{"dataset": "made-up road signs on poles", "train_examples": 245000, "image_size": 40, "translate": 0.06, "color_jitter": 0.2, "targets": ["outline"], "depths": [5, 5, 5], "widths": [80, 128, 240], "loss": "cross_entropy", "optimizer": "soap", "beta2": 0.999, "beta1": 0.95, "eps": 1e-08, "precondition_frequency": 25, "weight_decay": 0.2}
Rows from block 10 of a small image classifier, named by matrix and row number. Rows with one number belong to one channel. Each number is 500 + 25 x the weight over its row's rms, rounded and kept within 0 to 999. All counts start at 0. Numbers have three digits each.
After each channel's rows are labels from the 100 images, of 14848, where the channel reaches its highest value: "peak on" is the class under the peak. Only what is clearly more common there than usual is listed. The data: made-up road signs on poles. In brackets: how many of the 100, against the usual share in percent.
# convs0: first 3x3 conv, stride 2 (model.blocks.10.convs.0.weight, 240x128x3x3, standardized in use, each kernel summed), inputs 0-127
# convs1: second 3x3 conv (model.blocks.10.convs.1.weight, 240x240x3x3, standardized in use, transposed, each kernel summed), outputs 0-119

convs0.167:528504505522501442458466500458486491484465522534453501523527540500471484450528486504517464490513493481476570523493520508505471516437542519529487511507497561483513506520510537493497537511517521469503518513480533491503513526512492499523515523504477480517533520434491525511481510528500510497514476464548505505483500510477502442500502495512480492507501512441488485486515464520484510540479
convs1.167:475531489502486490501511475529494485505514492510521510497486509479483477490468485509463510510463512490513495492517508488486533515472512461524522492512459478452498499492491525514507492474518536541507544483485469530513504509508538445497491456475524513456463513458468554526474516460514471498498501481518489496506439506454509539507464500484509495483457475502451497
peak on: face (72 vs 26.7)

convs0.58:538480498498463545542493482475485464518486521522484464502518484522478512473566493491478475499513552500484455509520574524538515502468492525503498540516521523501463500461512531525497467473497510458476489474534489516501463464475489496502492515513488547503519489512497464483487512498459474459499513504470483527496502488509498489530474531570506465486481471507525528531482530479496507500473
convs1.58:505514477518521530543526506445475499493494541503509464489499518510531518459521499451518504540540520507489496487502511493487506510541489515538518486493502482518503499520524486504469492467474482478522532482484501475504465480495524518528516493467486511544490542540509520526479472473489500476525568478483487523502491450536535464496535545506511479520521489481460452
peak on: rim (35 vs 2.5)

convs0.146:477469514485459543515478502503481514510524498492468508493519514489480532472417530538482497475467526534517493482487514512479534519505501498482493511505503482516505483474487490488505494491520493472557484520529483525452507501476472501540517518515499495501523474485500443535545499497527469561511494488464496544462482507511489459528531484460505504492534511439500525507540539534481491483464
convs1.146:513514488496494500435483471513459483455504497491463475526475483483486484510484482526530488503540515546497514524557488502484475500524475544503469513503507504540487504496512488487465526505467504468485474503495536491508503460477494553518453494513520511530504491475525467473451478456553493492529537516501509523508561479513533501491522545508532487496526476503444498
peak on: rim (29 vs 2.5)

convs0.109:477462530519528476452498501502534498500529450494478491486490508476495446552557495510508485499530481525474468485520490517517529503453516450501478490520482508508486490497453535517439508523516514486477517515533517500474512482483518484542523492460489485493473475502507540541531500492517524522490482484466482496524462456471455505517520537513509543514493477543504471523522526508484494529465
convs1.109:513496519488473506480568458469552504482521522477514479506558489485507510493505505497517449487538538492472464469517467481496481506473486501524505503516494502457511462482517504477479513455477499483493508459486528476517492486477497511512506515518492455537467519428471455492490499497471510526465527510503502483453466475485497489502513474493537494519470481457554449
peak on: symbol (40 vs 1.4)

convs0.84:486500514472522529511519472459508554499480447489515463528454458477487499503492527520492511513489522469486485519501511485482512476513427497472502516511547520474488532543499506503569505490540486540500512525518508527494467477538502526525504487506521482474510503478510435519535465494536490479491506475522537478481514509532484512521488460508573479496483476488500507500482485507457493481499
convs1.84:459567504497504491528526560548478499456545510527524488489494478491486522458517501510520490491425484482500468474509486527497471517484508493522506500470526499540493503478483463518440513527507519475489519477492492507489485527536528534480498495492515527491519511479473564473535542538490478522475543461499526486530498509478491532505546465458476489521492489492495494
peak on: face (100 vs 26.7)

convs0.140:523491521475522511521523475493496459542467502506495505500499526509476541458517536495515481486473491476483490507501513501493508487497511518489520499480488546489497518504534503524494436517520529469446484498481487538508489456555531501535471492480511549505472517493465481536487507484512505440520524480467527510533486466479502441537470507550566522491484508483520505459480503515483508490463
convs1.140:482525469492510509520493486465512515489529542497523488486522496468519563499531508493468527554535506502471541494525516514501465485551514506511506483547448485523499467503538493489510526465450503493465522493494516504518510495544491515542511471481487522468510509501524485467447503497512481540525546455488532485548519460483529500496543498518512506505494519508519462
peak on: rim (36 vs 2.5)

convs0.134:497510518551463493479490498466526458550500472458512491504480487503480555546571483489517507524472509495521495465512530501476487468475538502455492507481488519483517511464510486506493515486517500474470495514503541498512482473484496511503477475475520537510499450497516483480514494470546495500482483494553507490504481467528462519517525523501502478518494470577522496538525542452499498529484
convs1.134:453517487475509480506529499484447503505471493499477517499517530463534468581490494541483568534494480496495500473480488499465511500501496483570535485509500481464504535513502485498455504479490506497476494472514522502493490515541456524497514524515510515434493515493477500468520487488467513511514546502488475531507529469524518471477555493512479507483542515549472462
peak on: rim (34 vs 2.5)

convs0.130:541517500518476529500513496487474496492492472514502429554507508463515467459501477478473493480476540516488484499493516507545508479521524518498499489508514519499471502474537513494521488470478474505521558442529502511473471456507483516462498479518514503520507511478505498475508516515475488504519538459432503508510489528541533491479517548500541503479453452522500525526486550533488530492494
convs1.130:467505500525495509489524498494472451459501520457525473500503470511544482487503510486496506500520487503478498470496471464493519508516494505494464542470523493490530485515546478486465532499482478484530501486470509496472520478459511486551476516477522497545483529507438490517475474441524499446541521466474461511472511473499520507524502510530526523462491481448479513
peak on: rim (42 vs 2.5)

convs0.210:552511498510506495515535541492504506529475480522500524469488514495508554462540506470476492527486532477492512495434475479457540460450506476466478505462524538504472523495529507533507478496503507474500498471489558505491483511451513504484470520479522526505528485503514529473514493499513526489498526476473447491519506470470525496498508520552510534485484476486492468501526481508500466566487
convs1.210:481523521491518506453459459497504502471542533484518512483469522487522500533478515508497565513501495479505471520461505471471474476515463554470514496506465506499499531500506476527482519492459505458528525487485492501501455455503507490473486480500519461500468520524540507502474500511502502518517517470508518493508534479483497493473526491508500493493474482519498435
peak on: rim (28 vs 2.5)